A small multi-label image tagger, trained from scratch.
Training: ademamix at rate 0.00095, 7800 steps.
Rows from block 6 of a small multi-label image tagger, named by matrix and row number. Rows with one number belong to one neuron. Each number is 200 + 30 x the weight over its row's rms, rounded and kept within 0 to 999. All counts start at 0. After the name is the row's rms in percent of the matrix's.
After each neuron's rows are labels from the 100 images, of 14976, where the neuron reaches its largest size: "responds to" is what is common among them. Only what is clearly more common there than usual is listed. The data: drawn branching plants. In brackets: how many of the 100.
# gate: MLP gate (model.blocks.6.mlp.gate.weight, 960x320), inputs 54-107
# fc1: MLP up (model.blocks.6.mlp.fc1.weight, 960x320), inputs 54-107
# fc2: MLP down (model.blocks.6.mlp.fc2.weight, 320x960, transposed), outputs 54-107

gate.442,008,200,156,261,221,203,229,164,218,243,186,211,246,223,207,183,165,239,233,164,156,183,87,199,248,188,232,212,149,197,174,181,142,253,251,200,190,157,198,235,183,209,172,119,230,170,207,176,213,194,179,281,220,193,204
fc1.442,010,185,177,238,193,199,263,197,191,217,204,180,264,221,211,178,159,259,226,202,152,208,134,195,227,180,228,187,146,205,189,185,136,282,217,221,158,183,160,206,163,177,177,139,188,197,250,182,196,221,200,295,229,170,207
fc2.442,045,194,215,165,191,206,235,190,155,219,201,192,208,213,227,190,183,217,212,236,183,233,223,201,175,217,204,194,238,183,250,181,213,227,188,188,189,235,208,172,170,198,182,200,185,219,188,181,186,242,197,190,236,160,163
responds to: spreading (40)

gate.754,045,201,160,271,227,204,227,170,225,236,187,218,220,234,204,182,165,220,225,157,155,186,118,195,250,194,230,215,155,208,173,176,140,228,263,202,197,162,214,244,185,218,175,141,221,163,201,177,218,182,183,263,207,208,195
fc1.754,151,203,240,129,174,196,169,229,180,164,211,186,181,165,196,227,238,179,173,242,244,214,279,208,152,208,169,190,244,198,227,226,260,173,139,198,203,237,183,160,218,177,223,258,182,235,196,225,179,219,217,136,199,193,205
fc2.754,158,189,193,190,216,180,192,187,211,216,207,219,190,191,153,149,205,191,197,168,195,178,183,146,157,149,252,163,215,151,170,230,209,208,176,204,202,203,209,164,187,220,184,202,219,209,230,207,252,189,159,221,164,205,270
responds to: spreading (35)

gate.554,022,224,198,221,195,173,171,174,189,216,195,170,212,253,212,208,191,212,200,172,164,191,153,219,230,143,235,187,140,220,151,197,139,237,252,226,247,161,207,255,190,212,214,165,207,156,220,176,215,175,174,239,194,161,166
fc1.554,033,171,189,193,209,220,229,222,221,204,210,227,190,147,184,178,195,197,207,219,234,211,239,173,174,255,169,210,251,177,243,214,267,181,147,173,143,228,177,163,227,185,163,228,216,233,170,229,187,229,215,176,228,228,260
fc2.554,017,119,203,223,179,186,209,227,221,115,224,216,224,171,141,176,165,209,191,200,213,191,215,240,183,157,220,196,204,240,175,269,184,208,180,231,176,205,150,190,156,194,199,210,211,257,180,231,184,234,230,224,180,239,188
responds to: spreading (50)

gate.446,009,216,203,225,223,151,182,177,228,216,207,192,227,253,207,212,204,223,198,190,196,186,175,187,247,191,216,157,182,219,162,216,183,224,316,201,204,168,196,272,206,195,212,165,238,128,214,201,202,203,132,212,275,178,192
fc1.446,031,224,202,235,214,154,176,170,236,222,210,190,231,244,209,212,206,230,195,180,189,194,165,190,244,187,223,167,170,219,155,218,174,227,319,203,205,157,195,286,211,191,216,158,244,134,218,203,206,199,152,223,259,184,194
fc2.446,006,211,168,217,139,277,224,218,242,159,270,195,249,221,227,216,166,226,161,217,250,213,203,247,253,243,216,196,190,245,182,223,197,203,208,220,223,194,213,213,187,201,228,197,187,220,202,248,199,249,228,207,206,245,190
responds to: spreading (47)

gate.309,008,210,181,222,206,207,190,168,220,225,202,186,252,238,205,228,211,230,210,171,189,163,145,211,264,170,242,192,175,203,140,205,170,257,256,204,247,158,202,263,226,224,217,174,240,146,225,158,201,203,163,240,250,143,206
fc1.309,042,134,158,194,223,235,207,186,180,234,194,208,256,206,200,219,234,179,230,217,195,157,180,185,237,146,227,186,221,165,151,215,238,213,197,184,266,183,179,222,262,236,186,219,237,196,169,125,169,232,150,227,241,146,223
fc2.309,016,181,202,179,259,205,191,237,174,188,209,187,205,198,168,245,228,206,183,270,204,188,290,222,170,168,198,182,281,242,197,189,204,176,140,238,193,231,180,178,198,215,205,221,190,240,191,221,102,200,182,152,208,185,208
responds to: spreading (38)

gate.391,007,182,180,223,205,194,169,188,226,202,197,205,231,209,170,203,201,219,248,133,204,163,146,203,222,152,247,200,167,212,137,226,197,229,236,223,246,144,190,266,192,226,198,204,222,184,208,201,198,231,159,280,232,170,197
fc1.391,006,206,229,228,220,161,200,198,178,171,264,170,179,193,205,216,188,206,211,182,196,201,208,237,187,163,214,131,225,185,194,214,288,239,202,239,188,158,208,213,222,218,255,191,190,249,235,225,184,257,218,201,225,169,243
fc2.391,005,201,229,167,166,147,196,212,211,206,188,182,181,158,111,205,183,237,205,270,232,237,201,170,214,220,177,226,198,237,239,186,169,180,216,246,222,225,239,187,186,163,227,188,212,220,190,198,199,197,258,171,235,204,218
responds to: thick trunk (65)

gate.14,006,217,179,225,201,175,162,206,222,240,209,143,265,232,214,196,213,252,210,153,164,173,169,210,239,167,223,194,172,192,187,199,182,265,247,203,224,163,137,262,237,185,194,133,251,151,229,206,207,205,201,227,241,145,232
fc1.14,025,238,264,218,198,166,187,189,219,273,216,190,175,187,238,197,179,215,196,194,180,247,176,116,252,200,178,265,156,206,250,172,204,201,199,196,191,202,171,237,233,189,198,188,224,130,178,177,255,153,200,188,229,171,243
fc2.14,013,194,235,245,173,212,234,178,177,203,253,233,225,189,190,231,260,166,186,201,224,261,216,182,178,229,221,255,219,210,213,216,212,184,194,239,184,237,182,164,191,200,201,196,185,247,258,179,148,245,205,199,201,188,207
responds to: spreading (36)

gate.164,019,230,189,240,188,183,169,175,175,206,199,178,218,244,217,215,195,196,176,162,156,198,136,219,234,180,235,175,150,220,150,206,163,245,232,224,231,144,195,258,193,201,195,167,217,159,220,181,215,180,175,263,216,165,174
fc1.164,067,212,170,198,173,184,180,151,187,231,158,206,203,239,222,154,179,211,194,166,175,192,163,201,241,162,239,183,139,198,194,184,122,205,225,214,202,173,223,244,172,246,202,207,170,160,205,169,243,153,189,235,165,195,121
fc2.164,011,214,233,126,214,188,229,207,201,183,214,198,211,203,201,246,175,263,192,200,208,240,234,202,202,277,212,211,254,193,264,154,166,198,231,239,185,246,229,152,168,233,215,153,169,192,228,191,167,219,230,160,212,179,199
responds to: spreading (42)

gate.320,249,194,175,222,201,193,194,168,191,206,201,195,221,245,206,204,185,204,208,144,176,193,146,195,233,193,246,185,152,198,167,208,171,223,222,235,235,153,230,245,196,249,205,183,211,166,214,176,229,196,179,273,215,167,171
fc1.320,745,202,229,170,196,206,197,227,204,193,196,203,181,150,193,196,219,194,190,255,225,202,261,205,162,199,159,207,248,197,231,192,233,179,177,166,169,246,164,156,205,151,194,223,188,243,189,220,166,203,216,128,188,229,224
fc2.320,626,165,182,192,228,225,195,213,175,162,179,226,178,220,180,198,208,149,216,211,234,189,250,174,181,216,191,195,225,198,206,188,241,146,145,182,216,217,266,160,195,213,183,230,192,217,172,186,247,192,204,184,181,236,168
responds to: spreading (42)

gate.346,006,185,160,266,216,213,225,154,210,230,176,227,211,235,225,184,155,219,209,146,162,195,109,188,244,191,241,201,142,204,189,178,127,233,238,204,194,180,224,225,170,237,168,167,213,156,205,134,225,166,181,289,199,190,186
fc1.346,033,183,228,143,232,188,166,256,198,171,216,150,222,199,137,234,241,207,230,207,222,164,273,204,155,157,192,152,251,198,161,225,267,190,192,229,230,185,164,192,239,190,207,186,223,233,217,200,166,237,201,160,236,172,239
fc2.346,100,209,231,207,147,229,164,190,231,175,238,191,152,175,185,220,153,262,200,194,192,197,205,264,168,219,210,219,190,239,200,216,204,194,226,197,205,175,223,202,212,169,191,204,201,219,209,232,175,216,199,207,198,154,214
responds to: spreading (45)

gate.557,012,215,196,237,225,186,173,198,182,217,203,180,230,255,196,228,209,190,227,179,169,183,147,182,234,181,236,188,167,209,147,211,187,241,222,212,256,150,183,256,211,192,199,164,226,152,216,177,209,212,156,235,237,161,189
fc1.557,009,190,205,202,216,207,204,217,161,186,204,184,214,249,208,264,198,174,228,178,181,198,164,188,241,206,233,208,174,226,158,210,189,219,203,226,298,186,201,226,194,217,229,188,201,158,222,150,204,207,162,226,221,149,167
fc2.557,009,142,191,190,241,225,213,231,192,174,186,215,183,214,172,190,200,168,218,205,210,184,263,156,182,198,175,176,219,207,206,163,232,153,147,203,219,220,270,156,181,208,170,197,200,227,180,169,265,182,205,188,182,252,179
responds to: spreading (48); autumn leaves (37)

gate.478,009,213,199,236,225,196,165,174,219,216,185,181,210,259,195,201,183,217,218,160,198,158,143,184,243,150,232,173,159,207,157,184,140,225,248,204,212,154,213,267,183,236,207,160,221,159,216,166,216,172,160,247,204,183,155
fc1.478,012,286,185,192,197,188,165,227,175,240,176,214,229,244,224,212,185,177,171,180,151,235,164,151,237,235,204,189,172,239,231,194,173,215,195,186,161,158,196,218,206,210,176,160,255,195,160,197,204,181,192,253,207,217,165
fc2.478,013,239,186,221,214,194,179,184,193,196,189,192,170,171,229,211,250,112,204,177,239,182,191,226,241,182,119,201,162,220,187,214,219,145,233,207,208,144,173,249,222,205,226,229,187,215,133,196,209,177,192,168,198,232,198
responds to: spreading (37)

gate.574,060,205,166,274,227,205,222,171,227,236,187,219,219,234,204,187,168,218,225,161,158,185,113,195,251,194,224,217,153,210,172,180,133,228,274,198,195,158,213,244,188,211,178,140,223,163,198,182,216,182,183,258,208,211,196
fc1.574,139,199,236,130,176,199,164,229,176,163,211,181,184,166,193,222,238,180,172,237,241,210,285,208,149,204,173,182,246,197,220,224,283,176,133,200,213,237,182,169,219,184,216,258,187,237,198,217,175,216,209,144,202,187,208
fc2.574,517,210,174,219,221,187,166,195,234,194,194,222,180,179,147,177,221,172,189,168,224,161,196,179,190,124,205,182,184,195,138,236,217,181,195,205,219,176,175,219,212,196,204,212,218,194,195,233,226,149,166,211,168,225,265
responds to: spreading (35)

gate.479,021,218,187,276,217,210,179,161,219,213,195,211,221,236,201,196,184,203,204,155,167,165,120,200,239,180,228,200,153,212,150,189,159,239,265,198,215,146,204,263,189,200,173,154,225,168,199,184,214,180,161,253,220,196,196
fc1.479,084,198,232,170,161,207,153,200,160,206,199,138,238,222,196,180,229,226,202,225,203,165,205,212,194,167,223,183,205,157,194,177,165,238,194,200,209,206,176,183,195,197,228,208,155,197,257,212,195,224,185,195,180,142,146
fc2.479,047,196,193,167,206,178,187,186,221,164,206,170,196,144,202,179,176,200,247,260,227,174,248,221,183,116,190,176,223,200,147,223,219,213,189,183,262,182,185,206,262,209,209,257,171,181,188,228,236,247,191,221,209,161,218
responds to: spreading (36)

gate.308,008,221,175,202,210,147,161,166,279,205,195,202,206,193,185,192,196,242,199,119,218,198,216,188,194,194,227,191,164,190,158,252,219,188,231,213,249,169,215,254,231,225,223,188,252,150,193,220,231,188,207,217,216,212,223
fc1.308,018,197,153,109,213,176,228,187,234,220,173,234,193,195,198,193,193,227,213,174,241,225,249,175,196,229,205,221,210,163,240,203,181,138,171,205,201,223,235,173,219,273,232,236,193,170,204,188,243,179,238,160,196,244,151
fc2.308,021,132,218,194,197,242,199,214,140,188,180,216,203,174,166,183,224,189,230,218,172,204,219,196,193,158,186,233,217,208,200,193,224,204,154,187,242,226,164,182,205,162,177,212,191,232,152,124,134,250,202,209,185,168,163
responds to: spreading (50)

gate.604,005,234,214,224,165,170,160,177,209,209,209,162,247,228,229,225,212,239,174,189,162,197,156,244,241,138,240,192,154,220,153,213,146,263,259,227,231,167,170,247,213,176,209,171,222,158,237,184,195,191,173,234,233,135,211
fc1.604,033,235,212,227,176,171,173,178,220,212,211,170,236,230,226,229,204,235,185,179,168,200,154,232,247,149,238,204,151,232,155,214,148,253,266,229,233,164,184,252,211,184,216,166,226,152,228,187,197,190,176,238,233,145,211
fc2.604,019,208,188,193,163,182,255,226,213,185,203,224,160,128,216,193,178,192,130,238,195,244,213,224,208,222,181,218,210,214,259,206,201,194,168,223,166,246,203,167,198,179,187,216,188,204,229,197,212,186,234,200,178,186,229
responds to: spreading (52)

gate.535,010,223,193,233,230,161,181,227,226,209,205,183,225,247,192,211,196,228,234,172,194,198,157,179,235,200,233,183,163,220,162,218,168,235,238,218,201,153,183,267,202,192,207,158,238,148,224,200,211,214,177,235,251,186,196
fc1.535,027,158,191,166,179,236,241,186,179,199,187,228,174,148,200,177,193,182,190,227,196,205,240,216,169,201,167,222,237,181,236,181,227,160,163,184,194,250,221,128,193,221,185,244,163,250,175,188,193,186,224,166,153,219,209
fc2.535,005,202,224,232,232,208,219,191,175,158,214,252,187,206,157,222,189,145,255,184,159,206,163,150,194,205,172,225,187,197,223,142,227,212,214,207,216,200,218,180,153,189,219,205,216,250,182,214,189,225,192,213,177,197,203
responds to: spreading (42)

gate.717,018,211,179,205,178,200,160,161,165,231,149,198,205,245,209,188,187,194,193,173,146,173,142,214,236,135,234,181,141,214,175,180,122,219,233,218,221,163,204,246,171,232,182,186,184,176,206,161,218,151,172,249,187,187,126
fc1.717,022,175,203,168,229,238,196,218,195,177,199,210,241,194,166,229,253,192,213,260,209,163,219,213,184,187,184,195,248,168,203,166,226,164,193,186,223,224,191,170,199,199,207,213,179,265,218,195,142,230,200,146,201,225,195
fc2.717,037,159,216,230,206,217,187,175,191,196,219,167,234,308,230,211,193,246,193,89,188,195,161,179,214,210,220,204,187,164,184,190,193,214,226,170,181,161,195,229,173,205,202,103,192,191,192,176,229,208,190,198,181,205,180
responds to: thick trunk (72); spreading (36); white flowers (36)

gate.127,006,223,193,241,216,124,199,196,237,208,214,194,225,238,215,221,196,242,219,185,160,208,164,189,246,192,226,192,166,225,166,202,155,226,261,208,208,148,199,249,202,197,218,161,225,133,215,190,208,203,187,222,239,188,210
fc1.127,052,242,201,246,215,152,171,187,229,210,214,186,231,250,210,222,203,228,205,180,175,198,156,190,241,190,231,181,160,215,162,206,159,239,254,205,208,139,190,263,207,186,215,153,235,141,218,202,207,207,176,229,242,184,202
fc2.127,069,211,178,197,137,206,219,189,228,199,211,181,208,201,245,205,173,251,158,198,238,218,199,279,248,212,223,218,166,229,184,224,137,213,224,222,206,196,211,230,187,212,224,201,153,166,226,209,206,174,220,209,206,206,170
responds to: spreading (60)

gate.113,007,226,175,259,205,202,204,186,209,216,200,204,205,227,218,212,150,203,195,152,160,208,128,208,252,207,206,207,143,233,178,205,147,254,254,208,190,164,194,250,191,188,167,162,250,151,189,191,212,170,186,259,228,180,218
fc1.113,020,276,240,225,171,196,208,152,207,208,231,203,178,209,245,185,188,200,170,230,212,222,167,199,229,232,194,223,195,190,240,182,171,195,219,165,187,209,238,187,156,191,250,209,147,176,205,239,226,207,208,161,143,208,162
fc2.113,016,148,203,188,193,213,211,155,193,169,240,168,199,200,180,233,232,195,224,181,232,170,207,195,198,183,201,197,205,150,149,251,236,200,199,167,263,155,214,209,252,215,204,214,193,204,170,171,237,238,178,210,200,161,203
responds to: spreading (54)

gate.349,010,250,186,222,179,203,167,145,189,197,186,194,244,263,230,212,195,225,176,167,191,176,135,201,263,218,258,188,154,201,192,175,139,236,242,198,224,169,228,252,182,237,224,186,198,152,236,186,237,193,180,219,204,181,141
fc1.349,013,249,201,226,189,224,160,140,146,207,196,201,238,254,247,230,217,174,176,187,181,168,116,181,259,212,244,202,156,208,183,178,175,245,240,177,239,157,223,255,198,228,205,176,213,179,195,165,218,203,129,239,221,158,136
fc2.349,006,219,237,170,182,178,149,198,159,188,224,167,154,151,207,196,232,165,174,261,213,219,251,218,181,153,179,202,241,229,227,184,239,233,194,181,218,214,183,179,255,144,213,224,174,209,158,193,173,248,223,157,209,120,251
responds to: pink blossoms (100)

gate.399,012,260,222,234,191,170,149,146,203,228,209,197,189,238,234,211,203,175,192,186,181,207,146,190,236,185,223,218,149,230,175,206,179,213,262,188,253,150,219,266,227,189,218,174,200,145,175,200,238,185,183,224,188,175,169
fc1.399,066,206,175,252,229,184,211,223,188,233,210,171,245,207,207,190,215,218,226,202,158,206,161,192,226,181,213,205,177,190,178,204,175,255,198,200,185,179,130,228,239,153,174,141,244,187,211,190,193,226,211,234,229,186,241
fc2.399,007,270,156,274,231,173,226,171,231,178,218,209,160,221,180,215,188,209,190,188,238,188,190,169,237,233,158,171,180,202,224,213,189,182,151,216,205,206,215,218,142,237,233,240,236,181,182,233,202,152,212,172,195,283,146
responds to: pink blossoms (68)

gate.748,028,188,177,207,197,196,205,173,157,221,177,195,205,257,224,213,192,191,209,163,153,193,143,209,238,151,241,192,152,219,170,193,138,220,226,228,236,165,218,233,181,242,196,186,184,172,215,149,219,174,178,262,191,160,143
fc1.748,303,192,222,179,216,222,199,224,240,178,220,208,211,153,178,213,222,207,202,244,257,187,254,192,176,240,167,213,262,178,224,210,266,178,178,165,180,234,184,166,230,173,209,222,220,230,188,231,168,240,209,136,220,226,248
fc2.748,031,162,185,217,252,221,215,205,199,225,196,224,181,161,187,147,168,228,236,178,143,196,217,184,149,197,196,210,235,170,212,149,230,194,192,178,168,203,176,112,193,217,158,163,219,233,207,178,182,196,229,222,160,236,238
responds to: spreading (42); red berries (36)

gate.711,008,228,149,221,201,166,179,188,185,232,160,188,216,241,211,196,192,202,199,174,168,202,158,212,220,137,228,173,118,233,174,197,140,236,215,230,204,172,182,228,197,201,187,167,211,173,203,171,222,175,190,255,209,190,171
fc1.711,059,243,251,173,204,208,101,239,221,174,209,188,209,175,164,240,277,179,193,227,244,176,237,222,174,205,177,208,241,214,174,241,266,183,194,176,219,190,166,215,237,150,212,207,224,220,181,260,142,225,182,154,224,224,211
fc2.711,157,177,152,286,215,221,186,188,224,239,185,225,190,183,181,148,190,188,225,179,199,155,180,215,191,102,193,197,198,211,147,234,209,184,191,144,190,172,172,240,229,176,164,208,255,203,168,196,211,180,169,228,183,221,221
responds to: spreading (35)

gate.52,033,199,176,229,194,198,174,174,232,199,202,208,228,215,179,192,193,230,239,127,211,163,144,200,233,179,246,196,169,201,147,220,191,224,243,213,240,138,214,265,183,242,213,210,213,178,214,212,216,232,168,267,221,176,177
fc1.52,070,187,174,220,191,194,169,177,226,192,200,210,221,201,167,179,194,228,245,121,216,159,155,201,212,178,246,191,175,193,146,221,206,217,232,215,242,140,212,257,174,246,213,227,202,192,218,222,218,238,172,264,212,181,173
fc2.52,064,160,197,219,214,226,199,192,200,256,190,188,201,185,225,157,196,225,201,199,111,204,188,197,176,129,209,192,173,210,172,179,189,194,207,210,207,207,156,213,206,187,144,135,210,197,188,143,190,177,191,228,183,186,239
responds to: thick trunk (68); spreading (36)